{
  "arch": "transformer",
  "model": "sound classifier",
  "dataset": "simulated modem signals in the audio band",
  "time_shift_ms": 100,
  "input": "waveform_16khz",
  "targets": ["symbol rate", "carrier"],
  "bias": "all",
  "layers": 16,
  "nesterov": true,
  "batch_size": 128,
  "epochs": 10.6,
  "lr_schedule": "cosine",
  "warmup_steps": 190,
  "weight_decay": 0.05
}
Rows from block 2 of a small sound classifier, named by matrix and row number. Rows with one number belong to one neuron. Each number is 128 + 24 x the weight over its row's rms, rounded and kept within 0 to 255. All counts start at 0. Numbers have three digits each.
Before each neuron's rows are labels from the 100 clips, of 14976, where the neuron reaches its highest value: "loudest band" is the band of the loudest frequency at the time of the peak. Only what is clearly more common there than usual is listed. The data: simulated modem signals in the audio band.
# fc1: MLP up (model.blocks.2.mlp.fc1.weight, 1024x256), inputs 192-255
# fc2: MLP down (model.blocks.2.mlp.fc2.weight, 256x1024, transposed), outputs 192-255

loudest band: 4000 to 8000 Hz
fc1.415:133193131129072145087133135118115119143112133140116163135121146144205141148153112096127191119167142141125137127143120125119110165119127125110120106102153146134083083107149089138138135101114143
fc2.415:108111158121178106137148149113115123130100130105166141127125099122070122118142145136131094108098088120150131132099132111138143114132151126181152099141118110086137161110104133154113144148150086

loudest band: 4000 to 8000 Hz
fc1.62:136122160127157147140132143148126131142133095149126134064148140105105126139086130136110146150165170140137155127120108104112121162135123125154133154109098133148110155085159127124111099126092112
fc2.62:107144146114118097116085138133139109110160118090130123136131146160144158185112147135096096146147154196131090092143141159124133070091107124121124139195150156143147133122127126105107169103158149

loudest band: 4000 to 8000 Hz
fc1.513:132079135146109095093125138164130143106155100118100157130108135073155113127159128150112100161143116141101127131104102095097127172134122163136126136139155122125162119124158119113133116122115106
fc2.513:131135134099100157175173140098107075150116104157150131125150135120114155111107107113133129107131158124123127112139181135121119141151125103149072114114146156118086157109115114107108108081141134

loudest band: 4000 to 8000 Hz
fc1.749:103136086116106154100118135129144099108155157118144160122133097131155116148131130119147120089123133121167093104085134162142121131149110128128166151143135164103117104138144129140096128130099146
fc2.749:117150123134128115176095125166103162138109101152164142119124159070120116130087106129103137149144122137089136150134099069111115120162139156129076129128126096170109147103129087164102107058152098

loudest band: 4000 to 8000 Hz
fc1.425:133101146148141136141099092117173122146152096136134130140144129175127126096119155121090126133155147098172045124116083119116109159160125129143120163126154073128160123091108099116089068146134177
fc2.425:144093108112118072138124162136099114103132102177151122125094132120127167109138104172129149092150110128100170128146134095137092119071129103156156141156143179197084135126122129117141153111106143

loudest band: 500 to 1000 Hz
fc1.417:135128158142093109165100107148132133144125147121069100111093128147121139125123151164137101114125166151128131129110131102161085130171117072129168144160176146108115086105108134097153124144137149
fc2.417:093094146117113137110078124153110147134145112153114130150169118089135150120113126142090135132135133131159163137148157128081160120120147102116106126131119212132113103148124116129109110174096131

loudest band: 1000 to 2000 Hz
fc1.235:128130147134123161095132116109113091174137094112122114093106120130145109093145151163145169110115160176161164144133148121156153137155135119114122141129097133100065104146093134137100191105111140
fc2.235:147096148119126105152139151124136118119134147153132117131178104091105137135117139136141159119133113157134107129144108155095094147141160130109134134125119126141143116115124061119158130131172105

loudest band: 1000 to 2000 Hz
fc1.596:141167137144108130143098127093107189155149154110131154131086144179132133144097130122150170144099133141126123122160152161161121084144114080160159095141127107085110113142158086138153123145099086
fc2.596:108115134106149141110124087165111145102096079122104165129083108108103132147115137159129070118116129136146136122077125127091092141157125125152106137123129105138124125156152112161135127086087090

loudest band: 4000 to 8000 Hz
fc1.563:093163137135170121139091123132121150113110112165131110110101132125125118154082156157113149136158164126097150146120111122138162139110148137132160113143114167164087078111166158135113112145131128
fc2.563:151111144098146165124164151088145095126113154145120160118137126121140149151133123113127102156110145169135111135144120118108125111112099089144123101147116127120175146131151084150147189112154109

loudest band: 1000 to 2000 Hz
fc1.163:169149160105106115117121119125093120158127114151163092119149207099144149158129102161128145144132140193153131094115116142131142131165113104093117096148174166117098083112134136152106125111090082
fc2.163:134166139106118167134123126098148130138110120095129124096147080173144110090103151117145124107128128122100083150089129147073160123140118161166131120125097101140145166086160122104164172111156110

loudest band: 1000 to 2000 Hz
fc1.176:136172089106108110081078131110077081138142134092125146118135149138140141137130132116130140133159111130101113109165107125141103163139091164142130153158160170142107088123165096155137126110156073
fc2.176:080059150098126165127172122103129127149126093134147156134137104139137130125142108138137147123120096101139125125143090100148157102147170144152137119091098120091097148139113128138155144090126152

loudest band: 4000 to 8000 Hz
fc1.0:120126091121080122136099183115186128168116119154155151125122114115163093155157102161111149124161146108101126136135077135151155130106157133155099117169170126133121124112149098134105134110091142
fc2.0:133103167134152136137159116158059130120150121084106117134142087133111145092132132117149143119145101117134129128133148129129141124163115147108128128132129151095146198149108118142136155143180117

loudest band: 2000 to 4000 Hz
fc1.550:097140124183133126130137159145125136179122137125112132094098120124104147127108122164090089103101120157085144107124181147160163106146142119105125079156123125151110131136125158157168170086111096
fc2.550:168143152080172167106139097122147134118137159069130171114143121170142126110118133093188099164164146084143096135111112128079147098114121183099100118121117102098160111150157104128130123162127155

loudest band: 4000 to 8000 Hz
fc1.260:120149105154128127137100103096134171137143127142113145142063160120121128100141119119153126124128140123119139172133120103115090169154138109129073163110136126145138168122142129124146150119137064
fc2.260:110127148112168109131144098129130150120118122114153133175147144120133113151081134152121102134098149140151134150100152102134129117116140092132137124106108096122163139116063137104096117117139103

loudest band: 4000 to 8000 Hz
fc1.317:154117109152123097137104124115134142133093129119152136134131121095193113112143094141150135135115136149132139131142131161096138101145139130105116113110149125143121104135153147138108160081169094
fc2.317:133120107136106192105185138131146113135133130162117129135111181115116148140127166124089100107166107122125135097136099138158131129129103137176126151110106108151124141061107103131151144097134130

loudest band: 1000 to 2000 Hz
fc1.475:124149149130098138111135117121145118130141118173148097103168102169132134161107094137102177108115177155154132133149119134111109149145106115110141111141141128147086106098163127142143119107136152
fc2.475:113137170114138139144112142130113152115149123083179133144149157092094119179120173140131118131126135170135124132116135123141135097093118149175125147157124114123169117091113091124115140107126107

loudest band: 1000 to 2000 Hz
fc1.131:144155164156075083104142129114165148113110114169150126111133106107095140107124123130083156100129169174156134110140106117111103119114126129123151114117160146154144141081121130127154138135130105
fc2.131:150148193112186136150084139162134128158129111080171138122161159125104138179111105140119120089124118142143132124143156102122122138152094151172161121166128121136148143116144152127159125101113145

loudest band: 1000 to 2000 Hz
fc1.738:130110128109098126138120147150163096145145140121112139157158162113161121163145090085103125107167160071125154106130083153144132163154121128184133105152150170178098124128134083140112129136060116
fc2.738:125109129106138125157101130088058139115104088154166107098124124119116147130123123153086141117137110164123142110183125090100156150136154110107114132124112122143127143121127130135126123084175101

loudest band: 4000 to 8000 Hz
fc1.430:072128155134118108081135120081155098129113152132130140104117142101114112158117129087113123102135115105106139135136129183094118118133148142124153113136137129139143158139134171138129141139103100
fc2.430:162143106131136170159149143111094106157158164102095154121155103117154116123137115104146172120109119162131100143133097086136132122129137132153121142172126146091140118171160072114141135124139141

loudest band: 1000 to 2000 Hz
fc1.60:134125156117148155151069079152159134144114129107152109116099127124166121144114107152114122169136144096151107151165162160108142125116129137123138120176141123094151099154097151146156131082127110
fc2.60:152147118132155090108145136120129083122135098119118124142147161167109150124126148166162145138187130166107096105092076106103117131103101084168150123124155114126155147114120139121148148177118131

loudest band: 1000 to 2000 Hz
fc1.403:082116152109128108124121113184175131108137116111139112121148140155179107119132134146164173139108126123149159105123119111110082162104130145128107143137139061117189098119144131120165136144095123
fc2.403:152133099194130137123114159156115167156082196124150103098173173132110096111079107151118136105142150119074126174173140140152118122137150109119114094139146131119080099125137127108126165128089119

loudest band: 4000 to 8000 Hz
fc1.377:141172087144143152109109157110130162106169134130142150115130118144170121124143107107162109136161123132125128112122124127133149137102109104109124150155139144108130083150136093111104154103114112
fc2.377:099126173114102115142170137121100149159112136093131110162148108123095126115122157148137195106108119071115143155140112147142157108167174119123123108110146157102116161129129129168147128160209107

loudest band: 2000 to 4000 Hz
fc1.651:106139143138114125147150127118076118132141125182148081129121147114124151138094127123129186106125110117157097124133156152158191121142142145137130103124097131122116159164080151164144097117137157
fc2.651:160126139107147171105102093172176170159108140097114143131130097165141123157162155105150138144154160164112136134119132107092124111114122144138130131155120124134189143065145151142135124146120105

loudest band: 4000 to 8000 Hz
fc1.369:119144139100096127109120162113139106140113104157132141115143125121140127166145104143119136080165133106108132136117120152153116147104165104167148098117135195101121095127145087115143129130149133
fc2.369:105142125123150128153148141111086159132129166099103138126131131121081100116126166116128168140063100111129133105125128092120140156145123178143144156142099092088152118123074173141125169116113140

loudest band: 1000 to 2000 Hz
fc1.589:095161114142110171106104085130056131122158127143191109130141161169162147145131124135154157148109108208151118098144171162115156157154099126121135122134113148130116129085118161149140133104125117
fc2.589:144150159116121134148146155121198128161122134083119138135111135144115101100105146136128103136115147114113133154092109118117131088138122134153143084161145098105120136133151125139152108144139142

loudest band: 1000 to 2000 Hz
fc1.31:169158122138115096110138149152132158148125108133115137114131082134097127151138101095071086098138135134146131110089102122131139114099108126120176161132148152135112163122132105128144121154137141
fc2.31:109120170154150122141067148145172165109154127134123116129150159129084141163128113134146137110152128096134181103173139112097152152152104101156116093128086109151172158109124160136112117117117120

loudest band: 1000 to 2000 Hz
fc1.70:146120140162097149148099171135126172097137197116139112150084142166133113160150137121101120115088173155137081167116135139151148109133117122153148110102118162145103105129139136157130156141073141
fc2.70:125162120111134162143134153121142153116144099181149078122132140145105109157140123158088163093093080163140151098139125173106125116118136087119112140120118155117134090150129129132127132064146136

loudest band: 1000 to 2000 Hz
fc1.231:126120108131154145111075060117113082150139128131138136123101140144152125133126131090166144181158080128134085120167104148131131141125139109160137108180126152131142184087096176163158124099127116
fc2.231:129143156140103105130178156159099141109109132107116138124141151146169145119138133166127131103106128157152138134142107105114126102118125131136142140115143130122129111128153098136116148078137174

loudest band: 1000 to 2000 Hz
fc1.655:085177141101133079144151106145129143164146113176113112180157118129178108139146120145115062129130100084146121131141116129126123120123156160133114109136117168157138095111095124100150113150151147
fc2.655:140096124156133118102089149125120123108145094101118149117136152102108167129122149123117148109155155113117157119143105094157107140161121116133167150133149112126088130142116119142129112159071127

loudest band: 4000 to 8000 Hz
fc1.311:116133108150193160128111098109134108143120175126134142114075144112110114120120154107127106140096136118140158133127101096105082134089122107148096149087119130172124180127174139149128158143126132
fc2.311:144147119111128121147113123119091135124123116126114119160105117140129093109093125151165120167117127135146168117119158110166159115144173116128145123185124085121092090116150154109119112110107144

loudest band: 4000 to 8000 Hz
fc1.765:092152168151111084121181124122109127156120153108092111096135150101114140188147073122135141178146098140129122124125119111140161139114105143162114144134105138145092116151118128122092139126102171
fc2.765:124121113173145144103118140136100119159103086156165149131101146108127124117110105100157115158130144137133128138152070157106166121085108131142134154149130073148135131127125099158134151144114165

loudest band: 4000 to 8000 Hz
fc1.301:148117166125118120086112151143148134130189145111107110168099137160183117136091111103157093159142143107107135154125110105164104132096116115141125131137146152100094127132132085105080117097156142
fc2.301:106135120116118135164142101163120113141113110121149152143116103146102140147101140083086163087138095136126142121134109127105136129108102124122154170104128146119169109155123156154134165140151113

loudest band: 4000 to 8000 Hz
fc1.266:137103126121123059155122129161138144097129117127116151133137094109185121121110159157148128134128176106157137143125070095102095172101148178151107164143152110134094111104117107084086126171110147
fc2.266:105138152118119143146136147131123066120158106151098118130113139124095126135146083128087133103158126142107138108170191128151117137171117076145093116128162169167087139122111106105151156114128151

loudest band: 1000 to 2000 Hz
fc1.716:117133201159115100129131109087119133110151125150087102139114148153138133127161178165157134085134129122146110137149140100136140101147103126152154148132148178111151110102156153091147078173162183
fc2.716:109111104087118145128159071154140138117108138161120150101140091103135124157172128123110076143121085114122087123110164141098116137154142115094141112123113114129134072129145138116119120193081127

loudest band: 1000 to 2000 Hz
fc1.74:146086168147125138107127129101119134150136115175184135095131122131148098130140132132083145098134146164134153147157135143139122130172132143106158121128102102123141142106121129141179124062098122
fc2.74:137177156077099129145121129124159130101138129110120127156157134129100151132154142114159163131121159140131112125091159165127133115125118123157136117126151143094112108126128116114097148141168133

loudest band: 1000 to 2000 Hz
fc1.573:101137163118097061118118115115147100118092132148162124112130143160109151123122139104099150161121157121125093134130113119126113095121054146130166116161136114133151160118130169127179132133123130
fc2.573:177149160116154127132131151139084150145144117088157161127158123117119113188126108119139168093138116122181140103168118064117103142148181124179089136156150142129135098118144094127097099111100110

loudest band: 4000 to 8000 Hz
fc1.340:161146134109165130074093123112135111137157106119141150138102151152182104120142120136145191131174126114082155128089151139155135115122092101108132120159177137111130078169173108120121130086100103
fc2.340:131137168114099156168166158145139119142107154119112141119137098123106128121166104114134122091109120112132098139091125093122138126122150168142140138125136114082114146100096118142142119127175092

loudest band: 1000 to 2000 Hz
fc1.392:118181138140130142095126140075104101138124114132155154106079141135109143182146154105107145135156150134105089146133121160094103140136069140136177123168122167155104141125131160146173119112131104
fc2.392:143084184072161144177106145108123123138120110095152155131168151138127126132119170134171148133105126167149122079124105074139131133153183164150121119125133102102107128116163103127119194085130145

loudest band: 1000 to 2000 Hz
fc1.703:119171117095145148155107122118113100125111142110159126128103144149163118161141135134144108165136105122124103119114159156149150122138104133125159101124158102160111133114157123143125079118115144
fc2.703:112111128141155086124136152135111146118146121122156122130138140172157147098093136140143127124110149123128159144165134101111090125115119150120145099141099134147136118128104123131150136158167128

loudest band: 1000 to 2000 Hz
fc1.525:137142173147092135071135156111142126107124090162151114123130116133072154135131122124102124095161109137135097117148094105121141132133121105132164091121133160190123154099146105126153113156111133
fc2.525:129131181078164143166104151120136142159157146094151127125141127132131134172115124141135130133124125116124158122111127093114140102110120164143180149139119132145136113110143174100122134119155155

loudest band: 4000 to 8000 Hz
fc1.50:121137125093180138105136130172209110105107118120129129151129132136141114094155108147140083150123112172104125107064115097135114096137155090135144111126124098122138148126138149101112137119120105
fc2.50:154114117169102149138150133142085104118102146177112126115077122127112159151097126154127144156161144078127128123175159161159120134107076151081099152146130139143172134151096150155140129141151135

loudest band: 4000 to 8000 Hz
fc1.107:093145179121088074111154105127169154089103109184143115142166084133102146131132141094091143111144156144092136105111117114114135155151124119113131139132168112147122147137144153150155119142111138
fc2.107:110120173120140164119112173133097163151144131101159126122169157138101138172111126123129143119104196154156145132161115106163112120118125131147170116146101144136155109102117105083136145102142136

loudest band: 1000 to 2000 Hz
fc1.244:143126175160100122109143143129145142156129105166136149103120123135080137132127117080108131095152139123151117109143102104118104109126143133141149115127156144153135187130130125120140144129127131
fc2.244:124145149099130139146095151166134148111134127087162124119157132117098120162140114158128117121130140145131151109128145094118137124138117130140132110152102134143140105095145178114143122084154163

loudest band: 4000 to 8000 Hz
fc1.621:181143125143126093122112097158154132113146109175116156125111096139144124121141118113123131103150160069104119132143121129155120109134116157168105141140165140122172168128129113091077146146141124
fc2.621:125134154131112141149109145130116138114140104148181120104158124109129117143118112137116146107139120168147126137132140102145102150131154110139160155141159123161106117030099121137127097109125099

loudest band: 4000 to 8000 Hz
fc1.347:101162147144175151098125185166116140161139100113135100118142093120113127113097125169156098156131158160116101110101113135167098110137059156131135155105130098117122109135157117123114131118137156
fc2.347:107120097104120122138160097138148111119113144132140130145115123130157147145119159148134138112129096129104108070155107131091151181156135124129131120156091162146140154132112122106122140096137091

loudest band: 4000 to 8000 Hz
fc1.434:122126142160120125140096127172202147087147145144139157095120131128094163118169151132142144106073150124142162112086148155137090176105132176100117135102159100112170112127130138171120129114161120
fc2.434:117140167100115111117146088110145104125121114190099164163139135130160144151112088106146195127133128133151153131127144138162120115147126096150100107119137110138147177143118087153120100180123125

loudest band: 1000 to 2000 Hz
fc1.312:162102085118158089110089131148122100149134142153158120132105126121098109157145156134074135139116108170120160139079130106104125157116113158128118132098138154155095125138150087140143134157124128
fc2.312:089206108156113166145079172134094145125110145124123120125160114122159110075097125145166126077126135111125111084166116150147163150130149087112071145174140135081135157156098143134128119085129122

loudest band: 4000 to 8000 Hz
fc1.603:114144137097163139129105124106145135149105124189194120158104105154130125132133116136123176080148143131125152111102147151109118160130147088132127164145132170090128129129134111131146150120151123
fc2.603:144116188116131134145182131119095160139127160075117137149188129120108126127138149119136117121074102094120126109130108107136127114120151161108171100152136091100127116147136158149109132144118128

loudest band: 2000 to 4000 Hz
fc1.485:082119078125148171132122123125080121100118079112149131149116158124167161146148150105141101127126119123107118099095168147129173161144113145096139078111120123096114129129168116166108169073120099
fc2.485:137110155116132151151095149123115138173148148076100161125142108123159140115099093087123113136133133096146137128133067163155145142119105182127162152103127136118116116135135154148167128097140126

loudest band: 4000 to 8000 Hz
fc1.488:145094071112109146124072129143145118156184139106113152124123098207191109106079118100151191144142132136135148156138132129133149147129174135113124118120147124079114121148160104147109134098124090
fc2.488:115157167114149099111176161142088125112117113117150153120116133101088118150134104133074121090111084112134080110085166144145103116114089134128152126156119115136124167099136088129140124177168131

loudest band: 1000 to 2000 Hz
fc1.505:137166140151091098064147152120129108132152116151143133132107127128099133145096135139099128113163137141163111130155073087110140119133095115138173113146131165176108160109139137138160104138143108
fc2.505:132169187107170143172121128117131127119116103116169155079162139112096150187136133153152127107134156122147151103110130121119109117116131137174131130127116140127143104107126138114129123128144119

loudest band: 4000 to 8000 Hz
fc1.593:132133135137124103142121112132160106158115131123151105132153106159119141117167160132109139080147111141142110071117119141134115160086119067132147104132106135146139136113134104122133126113138153
fc2.593:130128154104127122129139134112073099087131111188156144141129154112132128129128125138116094135167155138141169129119154144147129134120131135167120144137152141126085155116096099100143121154100095

loudest band: 2000 to 4000 Hz
fc1.420:104125149109105139135144106128129127095117061153168124146139122114104126131097124139139103140111136092095195136098147119135115136153140131129114119142130119112144118145126157112118088195150178
fc2.420:154123099097131144140116098164161110117143180151104096104118124137162142091155097111118156167136147164138092119096126104123102146079112129100134121138102110146158136139127134114111182128131117

loudest band: 4000 to 8000 Hz
fc1.203:113090120143140101097101122139135105092119095125142182133117112156161126115155156145128148108142149143145085102170103140097107178140130132146182122145153140118127129128157100113179148136140122
fc2.203:141141171111115109143155125103127119143143129156134167113134185116084123132137094119135133077153139126133143124112140084153096109147128134160062145105120110142074138121134112110079112110133150

loudest band: 4000 to 8000 Hz
fc1.669:131122140150168096100074097119134132127157131128117161097100113188127124084133130143157119151133162161078127164145138130148133105121181130119128140125149142122157134093171165133148128133120103
fc2.669:110123127085100137135163147119119178115118155133118087159097125125137122141125102152147155098130102149118126165108114111135135131143097108135154154134149058139116130131142083074080160102138137